From a checkpoint of a small model that answers yes/no questions on an image's attributes.
Model: encoder norm batchnorm, encoder depths [4, 4], encoder widths [256, 448].
Training: 5800 steps, batches of 384.
Data: trained on simulated fluorescence microscopy of cells, 195000 training examples.
Rows from block 4 of the image encoder of a small model that answers yes/no questions on an image's attributes, named by matrix and row number. Rows with one number belong to one channel. Each number is 128 + 24 x the weight over its row's rms, rounded and kept within 0 to 255. All counts start at 0.
After each channel's rows are labels from the 100 images, of 14848, where the channel reaches its highest value: "strongest on" is what is common among them. Only what is clearly more common there than usual is listed. The data: simulated fluorescence microscopy of cells. In brackets: how many of the 100.
# convs1: 3x3 conv, stride 2 (encoder.blocks.4.convs.1.weight, 112x112x3x3, each kernel summed), inputs 56-111
# convs2: expand pointwise conv (encoder.blocks.4.convs.2.weight, 448x112x1x1, transposed), outputs 56-111

convs1.46 [136 137 112 124 147 115 116 124 109 123 138 128 168 120 130 150 100 103 120 124 115 139 125  98 147 127  70  95 136 161 118 126 111 114 132 116 116  92 126 193 144 107  91 173 125 116  97 143 109 124 141 112 128 152 168 157]
convs2.46 [109 136  94 132 113 129 115 111 139 124 118 149 133 120 107 159 115 111 127 168  98  95 152 133 125 143 119  63 128 141 150 128 179 127 129 135 129 120 130  99 104  97  78 130 140 145 140 117 123  98  79 121 107 116 101 155]
strongest on: membrane rim (52); long thin cells (34)

convs1.17 [103 131 114 122  99 117 148  99 135 124 131  79  78  77 138  79 114 140 106  94 173 165 142 159  96 135 134 126 104 117 124 158 134  93  78 118 115 140 140  95 177 152 119  80 113 127 153 100 125 128  86 129 134 100 101 109]
convs2.17 [121 148 123 130 145 137 123 147 124 147 110 130  78 149 108 134 148 112 129 118 124 101 122 153 161 114 114 184 124 150 138 123  97 156 131 109 138 141 145 137  67 126  98 117 115 126  49  99 139 125 105 127 129 131 143 129]
strongest on: vacuoles (54); few cells (51); cells: one or two (51)

convs1.4 [137 118 126 131  95 114 148 121 124 107 165 126 128 135 118  90 119 110 112 106  84  89 106  96 120 139  89 117 124 106 111  83 101 147 125 123 128 115 141 128 150  99 184 108 120 106  74 139 123 105  92 157 100 102 158 173]
convs2.4 [157 113 137 160 162 161 123 153 113 159 100 137 139  93 137 134  98 126 125 128 145 101 120 107  94 137 136 140 137 106 154 141  97 150  65 163 111 159 103 146 156 134  93 124 119 106 101 106 134 171 123 105 119 113  97 178]
strongest on: smooth cytoplasm (100)

convs1.41 [113 150 145 152 100 157 111 155 139 172 175 139 116 133 163 140 121 138  77 112 123 111 138 136 138 167 136 154 159 100 111 117 106  92 111 122 142 121 113 125 120 139 130 116 122 139 103 105 147 137 137 121 137 131  72 195]
convs2.41 [101 101 133 129 171 124 121 174  63 141 160 146 118 135  73 129 109  96 136 157 109 145 128 138 131 173 128  91 129 161 115 131 192 135 105  88 140 130 133 130 150 130  86  85 137 137 100 128 128 178 138 108 100 140 148 143]
strongest on: few cells (52); cells: one or two (52); membrane rim (49); ring around the nucleus (36)

convs1.94 [142 111 141  92 148 116 117 133 102 115 138 114 116 128 125 174 181 111 133 137 116  94 141 172 125 137 141 129 150 114 126 122 133 107  93 125 145 103  64 128 100  94 124 143 177  87  99 118 119 134 148 118 116 122  72 152]
convs2.94 [142 127 140 107 144 142 195 133 120 170 158 126 136 104 107 139 149 143 109 167 148 104 153 128 118 129 126 138 123 100 148 133 152 140 136 140 147 133 112 180 145 118 142 152 127 123 127 110 121 170 123 117 139 146 101 129]
strongest on: long thin cells (55)

convs1.104 [ 79 132  81 156 126 177 153 125 123 115 103 107 140 144 152  86 121 126 173 138 135 108 104 145 139 154 143 133 133 103 117 105 115 101 127 110 161 101 117  89 154 130 119 107 130 101 138  97 151 160 115 109 138 116  99 128]
convs2.104 [157 136 108 136 171 160 146 152 143 111 144 149 124 200 117 123 152 133 134  94 141 142 117 109  96 122 111 159 108 147 130 138 126 164 132 134 150 122 123 115  95 122 112 110 134 163 163 102 139 196  99 146 153 108 135 108]
strongest on: few cells (54); cells: one or two (54); ring around the nucleus (51); fibres (44)

convs1.33 [112  89 138 116 163  95 114 128 128 110 171 126 129 124 115 124 114 131  89 151 107 108 101 122 144 106  89 132 104 152 120  93 111 121 131 101 101 122 103 175 130 104 163 175 126 113  89 115  96 153 112 162 152 134 141 161]
convs2.33 [ 88 144 149 136  93 120 111  90 175 191 114 125 129 126 110 105 105 128 140 108 100 123 117 126 149 142 143 177  92 137 131 120 152 142 179 117 112 115 121 125 101  71  95 166 128 130  98  85 117 112 102 168 157 151 143 152]
strongest on: smooth cytoplasm (100); yellow stain (56)

convs1.47 [124  90 114 109 133 100  79 109 101  66 128 119 126 114  92  91 114 122 112 114 117 107 119 112 114 119 113  82 104 153 154 148  72 136 131 115  95 145  92 187  93  94 125 105 103 118 105  96  97 134 100 103 131 149 141 106]
convs2.47 [116 115 144 147 132 152 138 121 110 182  96 122 138  77  45 141 113 117 132  98 123  91 123 100 121 155 129 124 104 144 137 127 140 162 132 161 127 125 129 173 109 100 110 131 137 148 104 171 110 129 158 112 125 128 151 138]
strongest on: smooth cytoplasm (66)

convs1.55 [140 157 155 107  99 160 140 142  65 165 121 133 116 134 143 117 167 159 171 124 107  99 162 164 120 122 121 159 113 131 153 162 148 128 157 137 125 133 159 111 137 135  94 116 107 110 158 183 116 136 105 127 139 101  80 127]
convs2.55 [150 170 125 120 107 127 123 134 156  98 148 113 129 136 154 110 117 140 169 169 133 115 140 119 123 124 123 100 162 122 143 119  88 167 112  87 138 138 129 104 131 123 121 193 123 109 144 144 128 143 146 128 121 124 108  89]
strongest on: long thin cells (94)

convs1.88 [125 100 123 133 133 134 106 113 113 121 116  90 136 118 130 104  87 148  97 141 153 182  92 110 100  91 115 108 128 170 127 124 136 121 124 113 129 122 131 131 119 118 180 126  71 160 112 113 105 113 138 155 154 114 133 178]
convs2.88 [116 125 133 120 119 124  98 159 167 182 168 170 143 126 150 122 100 123 151 117 114 112 115 164 128 115 159  99 148 120 154 131 146  96 117 100 144 137 121 107 149 156 104 153 140 138 137 134 122  91 141 120 155 111  93 112]
strongest on: fibres (65)

convs1.82 [135 110 123 124 116 128 137 141 163 137 166 138 132 125 100 123 147  69 126 140 146 152 120  63 119 131 103 141 109 128 135 112 122 132 148 140 117 115 101 142  99  96 124 142 141 123 101 121 128 121 104 100 143 127 186 207]
convs2.82 [ 87 111 151 122 132 123 106 145 110 109 107 161 137 119 153  78 124 138 105 115 129 123 144 142 127 108 168 100 144 144 146 146 170 155 152 123 121 131 122 155  88  78 148 124 112 131 103  96 151 118  91 147 118  98 154 122]
strongest on: dim (100); ring around the nucleus (45)

convs1.40 [130 117 152 195 127 137 123 128 137 140 211 124 115 122 143 109 110 130 109 123 129 115 178 120 106 148 132 143 114 132 130 184 114 100 111 122 145 132  89 123 105 155 176 122 131 139 123 111 118 130 107 161  99 136 127 193]
convs2.40 [130  78 128 119 138 139 170 149  82 148 141 123 140 161 141 100 108 103 108 113 139 155 127 135 117 103 151 153 132 135 152 113 143 125 113 117 145  99 110 146 162 125 139 172 169 131 127 127 109 111 119 152 118 122 121 129]
strongest on: dim (100); membrane rim (56); fragmented nuclei (44)

convs1.16 [109 122 150 116 164 163  98 123 133 128  95 107 103 137 120 120 105 132  95 139 120 136 141 139 119 129 105 123 113 185 136 149 132 120  80 143 127 112 110 111 116  98 104 153 116 133 101 123 148 119 125 197 151  92 141  92]
convs2.16 [120 161 131 140 146 133 138  98 141  86 160 124 136 105 115 111 118 101 122  75 137 101  83  89  99  85 173 171  92 135 118 118 108 147 149 148 125 131 141 159 115  94 141 127 115 153  70 132 137  86 143 133 112 113 120 123]
strongest on: fibres (59); ring around the nucleus (40)

convs1.60 [113 125 126 124 135 122 110 128 111 121 156 129 125 128 111 127 127 152 105 107 115 126 126 210 129 104 131 117 107 115 131 131 131 123 129  90 131 139 171 150 144 152 196 133 106 135 124 136 120 124 105 202 146 135  69 161]
convs2.60 [104 125 104 155 128 126 165 135 108 143 147 110 109 140 141 145 150 150 105 138 121  90  95  76 169 135  81 134 131 118 109 131 131  80 107 129 123 130  93 138 121 108 119 110 123 108 145 131 136 144  94 141  97 122 147 140]
strongest on: smooth cytoplasm (61); yellow stain (58); few cells (54); cells: one or two (54)

convs1.79 [137  99 115 127 142 125 129 131 114 131 144 129 126 120 106 121 119 119 107 142 131 117 100  70 128 113  87 119  90 136 127 128  76 140 109 108 108  94  98 158  99 143 132 131 112 151 123  92 106 150 100 123 152 143 186 110]
convs2.79 [132 126 112 117 114 112 131 122  98 147 155 113 119 126  85 104 125 131 167 107 143 156 144 144 102 106 111 169 141 117  89 129 131 180 132 126  63 124 115 172  81 118 123 132 146  95 115 181 113 124  71 107 122 100 108 147]
strongest on: long thin cells (66); yellow stain (44)

convs1.5 [104 114 143 132 153 133  76 131 126 122 135 142 150 112 142 160 112 122 122 155 123 104 126 108 138 164 131 164 139 133 150 112  93 147 139 150 124 164 150 127 170 126 121 129  95 118 128 144 144 114 151 173  97 135 144 159]
convs2.5 [155 143 140 161 160 122 103 181  99 119 109 159 118 119 146  89 110 112 102 145 147 118 131 159 141 143 129 124 129 126 103 140  76 117 132 127 126 142 145 144  86  94 114  83 137 124 117 132 134 150 105 147 119 162  95 155]
strongest on: few cells (58); cells: one or two (58); ring around the nucleus (46); membrane rim (44)

convs1.61 [115 148 151 104 156 134 165 108 206 115 128 142 150 153 118 158 145  92 167 127 103 127 110 109 183  99 131 127 128 125 104 110 126 125 144 129  96 148 116 125 131 109 138 150  98 138 123 140 146 128 136 140 110 124 106 105]
convs2.61 [107  82 128 127 161 139  84  88  68 133 126  67 153 143 127 157 149 129 129 153 130 130 139 139 201 130 131 125 142  90  73 117 125 125 121 136 142 141 143 123 111 140 136 174 155 147 151 148 141 111 114 128  88 101 182 115]
strongest on: ring around the nucleus (100); few cells (59); cells: one or two (59); yellow stain (51)

convs1.56 [115 102 172  85 138 132 104 120 128 127 109  94 113 124 137 158 101 153  83 128 110 107 159 150 141 130 135 144 140 131 147 173 126 105 108 117 144 126 127  95 113 127  75 138 105  94 134 129 141 119 133 101 117 121 194  69]
convs2.56 [127 137 121 121 109 135 124  72  75 204 119 154 136 149 148 143  98 153  98 126 126 130 123 104 105  87 119 127 127 106 102 144 161 124 167 124 154 140 124  90 118 108 123 145 112 122 115 138 103 115 164 150 111 147 139 111]
strongest on: fragmented nuclei (75); few cells (54); cells: one or two (54)

convs1.70 [134  81 130 136 111 131 107 115 124 104 118  89  98 129 133 139 110 100 105 100  97  85 160 121  96  99 124 140  96 132  93 136 112  87 118 129 133 142 140 106 147 143 121 131 137  90  92 150 142  95 157 132 118 153 106 111]
convs2.70 [138  98 132  90 124 134 145 136 180 157 163 133 147 144  90 179 116 121 131 120 130 118 152 124 159 116 111 109 115 144  89 111 122 141 160 116 187 110 163 123 159  85 140 116 149 146 103 167 111 172 155 148 110 100 168  89]
strongest on: fibres (58); membrane rim (32)

convs1.8 [115  92 163 136 116 158  93 114 107 137 146 126 117 128 165 185 122 153  70 118 102 114 147 133 135 131 141 109 128 146 117 171 146  72 114 121 129 132 118 123 111 120 131 114 143 103 120 137 125 130 162 190 127 116 139 173]
convs2.8 [103  91 117 113 125 131 173 103 128 140 159 161 131 119 111 149 109 103 117 131 117 123 113 115 148  77 100 111 131 135 134 125 116 123 154 133 154 128 119 141 108 122 124 148 128 140 147 138 129 115 149 157 131 102 118 130]
strongest on: yellow stain (43); fibres (38); smooth cytoplasm (37)

convs1.67 [122 114 141 144 120 108 119 133 128 153 133 101 112 113 128 132 133 121  90 123  50  71 165 110 121 116 117 108 151 137 149 127 136 128 143  78 141 100 137 134  94 164 100 127 134 129  87 120 129 134 118 131 141 144 187 126]
convs2.67 [147 145 139 125 126 140  90 148 109 210 133 128 140 131 131  77  80 142 137 141 123 131 114 126 122 121 145 161 118 132  94 152 120 130 119 106 102 105 129 137 163 114 125 116  97 122 131  80 129 127 147 155 132 125 113 121]
strongest on: fragmented nuclei (55); smooth cytoplasm (45); green stain (40)

convs1.57 [129  76 120 148 180 129 114 117 108 147 122 155 111 135 138 120 107  93  86 160 155 144 130 114 133 144 118 121 142 141 143 124 138 120 150 108 121 120 135 152 128 117 196 144 141 104 108 139 140 140 110 171 172 119 140 125]
convs2.57 [161 118 137 135 136 131 175 149 171  92 112 144 124 132 110 164 163 103 110 117 116 107 143 136 108 130 111 120 123 130 120 124 144  98 145 125  89 142  87 138 139 136  89 149 119 124 143 151 130 112 123 137 119 106 174 122]
strongest on: ring around the nucleus (72); few cells (59); cells: one or two (59); yellow stain (46)

convs1.75 [103 174  92 114  98 142 134 104  89  95 123 141 135 113 107 126 158  82 151 139 128 122 109 118 111 134 121 128 102 126 114 152 130 152 178  85 137 115 116 122 103 113  79  96 142 138 155 155 134 116 117  96 108 122  56 160]
convs2.75 [158 136 142 127 134 140 156 109 111 109  97 113 133 113  92 119 118 118 112 134 137  93 110 136 155 115 113 125 133  97 200 160 197 169 145 141 135 122 122 111 130 152 123 106 120 110 152 140 136 123 124 126 136  98 142 131]
strongest on: long thin cells (85)

convs1.14 [157 178 122 154 129 150 132 126 105 181 150 122 141 133 121 101 124 111 151 161 124 129 135 123 128 154 131 123 203 132 146 131 161 114 167 128 142 127 121 149 126 132  92 140 135 123 119 112 121 104 107  96 100 158 167 165]
convs2.14 [106 155 109 154 141  79 161 154 117 102 186 142 118 127 116  94 123 174 123  92 170  93 121 135 171 107 153 108 115 139 140  98 121 102 101 106 142 128 100 121 159  79 144 161 147  91 146 117 123 177 159 159 138 143 124 140]
strongest on: membrane rim (61); ring around the nucleus (35)

convs1.20 [122 172 108 154 112 143 155 117 132 116 171 123 102 107 128 115  99 111 145  96 176 167 162 108 106 161 161 124  98 110 139 159 120 132 111 143 103 127 124  96 159 130 158 106 141 129 155 116 157 110 121 131 118 104  86 166]
convs2.20 [134 106 148  99  86 145 129 135 166 155 107 126 129 126 157 178 155 130 134 117 102 121 117 103 113 117 138 128 103 167 139 130 128 216 152  87 135 164 204  99  96 106 159 144 114 113 117  93 120 104 112 131 156  91 144 130]
strongest on: fibres (87)

convs1.65 [118 104 147 150 152 165 103 129 121  91 151 122 128 143 150 126 116 103 116 110 114 115 122 193 163 130 132 130 100 117  97 109 154 164 119 115 103 134 142 109 148 129 187 140 134 119 134 149 138 123 139 195 155 133 128 148]
convs2.65 [ 71  93 147  85 123 139  80 149 138 115 126 161 132 125 176  93 121  97 108 114 102 138 143 103 156 175  91  90 106 135 130 142 156 123 112 131 116 133 104  87 136  72 138  91 150 111 132 116 125 105  98 136 106 115 103 138]
strongest on: smooth cytoplasm (91); few cells (53); cells: one or two (53); yellow stain (52)

convs1.53 [117  96 172  99 130 140  92 124 161 119 119 145 155 134 151 211 146 142 111 123 126 120 113 164 136 118 132 143 120 145 211 141 155 135 154 159 115 149 131 141 108 134 143 161 142 107 124 168 174 135 186 131 124 112 182 104]
convs2.53 [103 129 174 128 118 127 118 134 149 148 113 166 140 138 119  80  64 168 145 107 125 114  84 144 111 112 107 135 123  93 107 139  84 141 135 125  98 121 107 123 114 147 156 114 129 127 111 100 132 124 114 130 114 139 132 137]
strongest on: ring around the nucleus (57); few cells (51); cells: one or two (51); fibres (35)

convs1.30 [130 160 245 113 115 115 121 129 151 105 139 123 117 132 127 209 109 186 117 129  93  93 154 134 156 174 134 205 128 130 133 173 122 110 118 122 117 129 125 119 155 124 119 121 121 138 150 109 121 109 145 135 114 140 116 121]
convs2.30 [181 126 104 116 152 120 129 151 190 139 138 149  97 140 136  93  97 112 102 164 141 118 133 132 107 176 110 150 114 123 126 149 134  72 122 135  92 115  66  89 130 129 125 109  75 152  98 118 112 178 144 127 120 121 148 124]
strongest on: membrane rim (89); few cells (70); cells: one or two (70)

convs1.86 [128 149 123 155 111 156 147 136  85 171 122 173 121 150 127  96 112 114 129 133 193 165 136  97  86 142 154 136 149 136  95 150 152 170 131 134 111 124 132 103 198 114 132 121 182 110  94  91 156 126 158 121 156 137 132 147]
convs2.86 [133  86 112 134 109  96  61 107 148  93 165 179 127 164 113 156 106 106 204 115 131 119 125  90 133 113 143  95 103 139 115 100  89  98 120 138 137 124  97 128 134 143 123 133 128 150 141 119 121  88 114 120 171  91 104 121]
strongest on: fibres (82)

convs1.28 [122 121 232 119 138 137  99 151 121 125 114 139 146 112 130 171 149 125 131 127  87  78 114 120 163 177 130 146 132 102 139 145  97 154 149 129 167  94 109 100 112  84 126 109 142 118 105 141 117 116 121 122 118 132  92 128]
convs2.28 [159 174  96 146 120 126 132 159 121 143 125 109 123  95  58 101 104 126 140 154 113 133 104 101 151 144 118 124  99 173 146 115 150  94 135 164 105 153 195 111 114 152 135 130 142 117 118 125 141  92 149 133 102 132 105 113]
strongest on: membrane rim (76); few cells (56); cells: one or two (56); yellow stain (44)

convs1.37 [162 132 127 137 153 147 111 126 133 132 178 124 130 107 168 126 145 129 111 171  74 116 141 129 133 139 134 131 147 144 145 117 116 133 105  94 117 123 114 144 123 124 180 133 153 107 115 101 148 146 149 189 116 156 138 187]
convs2.37 [124 136 122 134 124 138 126 143 141 148 151 169 164 120  73  86  94 123 103 117 139 138 143 118 100 111 155 114  87 135 122 151 129 129 109 147  89 113 101  88 115 119 132  94 132 147  84 125 102 157 132 111 137 117 144  94]
strongest on: smooth cytoplasm (63); few cells (56); cells: one or two (56)

convs1.101 [146 131  84 144 124 124 105 134 114 152 136 129 129 136 143 106 132 163 145 132 118  91 131 225 118 134 112 106 122 147  99 114 153 146 151 157 152 149 174 140 126 159 195 126 110 105 122 130 144 128 101 188 150 125  81 141]
convs2.101 [ 76  98 148 125 132 131  98 127  92 162 115 111 103 146 174 135 135 139 128 126 154 156 141  97 129 108 114 114 145 120 167 128 138 127 144 155 122 114  95 107 118  92 128 109 134 120 112 136 158 147 124 121  78 141 142 139]
strongest on: yellow stain (59); few cells (53); cells: one or two (53); smooth cytoplasm (39)

convs1.6 [110  93  71  92 126 144 110 118 114 122 118 100 107 115 148 120  94 154  91 106 128 144 138 139 109 117 166  83 102 130 166 141 133 163 106 127 112 158 108 134 139 114 140 114 123 118 116 138 153 112 168 138 123 110 111  95]
convs2.6 [148 135 188 134 127 133 142 123 145 138 112 133 146 158 154 136 147  97 138  99 121 140 153 142 150 120 114 197 152 145 103 123 140 160 112 122 131 134 167 169 155 118 155 123 119 109 161 103 138 132 144 115 165  73 108 107]
strongest on: fibres (100)

convs1.87 [139 167 121 135 111 111 115 118 102 142 121 132 119 117 110 131 174 147 136 168 147  85 113 160 107 125  78  96 118 137 138 155 160 117 120 101  96 119 124 141 108 117 109 108  96  66 100 119 102 114  90 106 111 127 140 149]
convs2.87 [153 156 141 117 131 128 109 144 142 162  97 158 138 108  54 107 172 129 195 118 150  58  83 172 150 118 134 145 125 147 132 111 174 181 130 146 145 131 125 112 141 104 110 150 112 136 148 152 112 112  98 117 115 115 171 109]
strongest on: long thin cells (89); cyan stain (43)

convs1.96 [115 130 167 172 110 167 144 137 149  96 175 114 103 126 131 132 181  77 112 133 111 104 181 140 130 135 137 138 103  94 120 169 136 116 104 102  88 133 105  99 166 149 143 112 123 146 125 113 129 112  95 125 108 105  99 185]
convs2.96 [146  86 162 130 119 156 121 159 151 143 121 142 119 121 169 165 163 129 158 113 151 149 123  81 144 149 138 105 140 121  74 116 140 120 125 116  95 120  89 156 160 106 121 117 125 146 121 113 143 166 124 128 121 152 155 128]
strongest on: dim (62); yellow stain (50); fragmented nuclei (38); look: ring around the nucleus (36)

convs1.74 [114 149 171 124 123 103 119 114 124 192 140 112 102 120 101 142  90 167 111 124  97 139 205 165 130 141 125 142 124 118 162 182 114 109 131 117 124 100  72 133 133 127 135 109 120 140 129 109 122 105 121 123 116 106 170 144]
convs2.74 [160 172  98 112 132 130 106 141 175 145 104 135 153 136 170  73 110 152 117 115  83 133 117 116 125 121 115 132 101 135 138 154 172 121 135 130 104 131 105 140 115 106 107 137 172 142 168 155 145 143 146 162 120 166 101 120]
strongest on: membrane rim (93)

convs1.38 [119 153 161 150  90 138 144 149 116 122 141 149 131 118 110 170 122 156 120 155  92 125  73  79 128 205 137 173 149 125  95 143 135 126 139 161 156 134 142 143 118 130 122 117 125 115 186 136 141 120 147  83 155 109 138 138]
convs2.38 [148 167 127 137 118 111  92 152 134  96 157 136 147  69  77 136 107 113  85 110 115 110 152 100 127 108 125 122 106 211 120 110 121 181 113  96 141 119 181 118 127 110 127 166 155 158  97 141 115 126 127 121 145 102 125 124]
strongest on: few cells (55); cells: one or two (55); fibres (40); ring around the nucleus (31)

convs1.66 [115 125 172 177 103 109 104 144 132 108 182 108 127 106 143 165 124 150  82 116 117 114 154 132 143 161 129 132 138 128 141 151 127 133 126  98 125 115 117 131 167 156 166 124 136  90 105 112 127 131 153 164  99 134 149 175]
convs2.66 [115 134 129 108 142 133 191 104 122 120 114 162 142 134 136 168 114 108 120 152 155 125 139 131 130 123 104 111 112 143 123 129  91 112 130 147 140 118 143  85 121 135 117 105 128 126 107 132 115 127 121 121 141 116 121 130]
strongest on: membrane rim (64); dim (59); yellow stain (57)

convs1.39 [135 110 175 107 174 128 110 112 111 138 121 127 129 106 103 153 110 135 105 152  86 106 131 114 152 141 107 123 132 172 119 123 142 157  99 116 111 138 129 192 126 124 146 154 140 124 137 113 113 141 123 139 136 168 158 116]
convs2.39 [152 171  97 110 168 105 122 145 160  97 126 173 142 126 114 135 158 113 140 119 138 128 131 136 100  86  88 145 118 147 123 124 144 122 141 151 127 123 138 135 131 102  78 126 151 144 144 100 137 113 161 123 175 133 132 116]
strongest on: smooth cytoplasm (67)

convs1.31 [125 167 186 151 127 120 113 140 112 139 123 129 125 122 140 147 115 127 128 146 121 109 164 137 128 158 124 173 174 122 164 177 137  93 138 111 150 143 147 124 140 128  95 114 139 138 130 113 112 145 128  98 104 130 157 120]
convs2.31 [133 147 126 125 121 156 150 163 126 177 132 113 115 157 103 109  92 125  99 124 111 108 112 144 135 130 160  95 136 162 125 111 116 115 131 141 136 130  57 134 116 101  98 152 136 135 119 142 139 151 162 191  90 113 110 111]
strongest on: fragmented nuclei (82); few cells (52); cells: one or two (52)

convs1.54 [124 115 123 118 144 148 118 121 123 132 150 118 142 119 133 105 118  92 145 146  69  99 118  93 142 144 140 140 141 119 140 137 125 139 121  76 127 122 153 148 137 151 158 156 117 138  84 133 107 126  91 167 125 131 189 128]
convs2.54 [110 109 155 138 134 138  96 140 160 117 141 108 106  95 102 105 150 111 110 113  94 106 164 164 152 115 129 197 133 143 117 127 119 168 133 124  90 128 168 102  84 172 137 157 152 130 131 110 114 155 112 139 135 106 111 118]
strongest on: smooth cytoplasm (98); few cells (50); cells: one or two (50)

convs1.103 [125 110 112 124 135  96 104 129 148 114 153 126 150 115 111 101 140 109 135 145 152 137 117  82 146 140 102 110 144 136 132 111 136 128 118 125 139 103 108 132 148 121 135 140 133 124  96 133  92 127 106 113 152 131 199 186]
convs2.103 [109 148 104 141 119 131 128 127  98 107 118 139 129 129 155  98 122 124 138 131 117 108 130 129 156 141 118 162 137 149 147 111 103 116 123 125 146 138 117 117  94  43  98 134 119 147 127 112 123 111 116 108 109 120 117 133]
strongest on: dim (100); ring around the nucleus (64); smooth cytoplasm (35)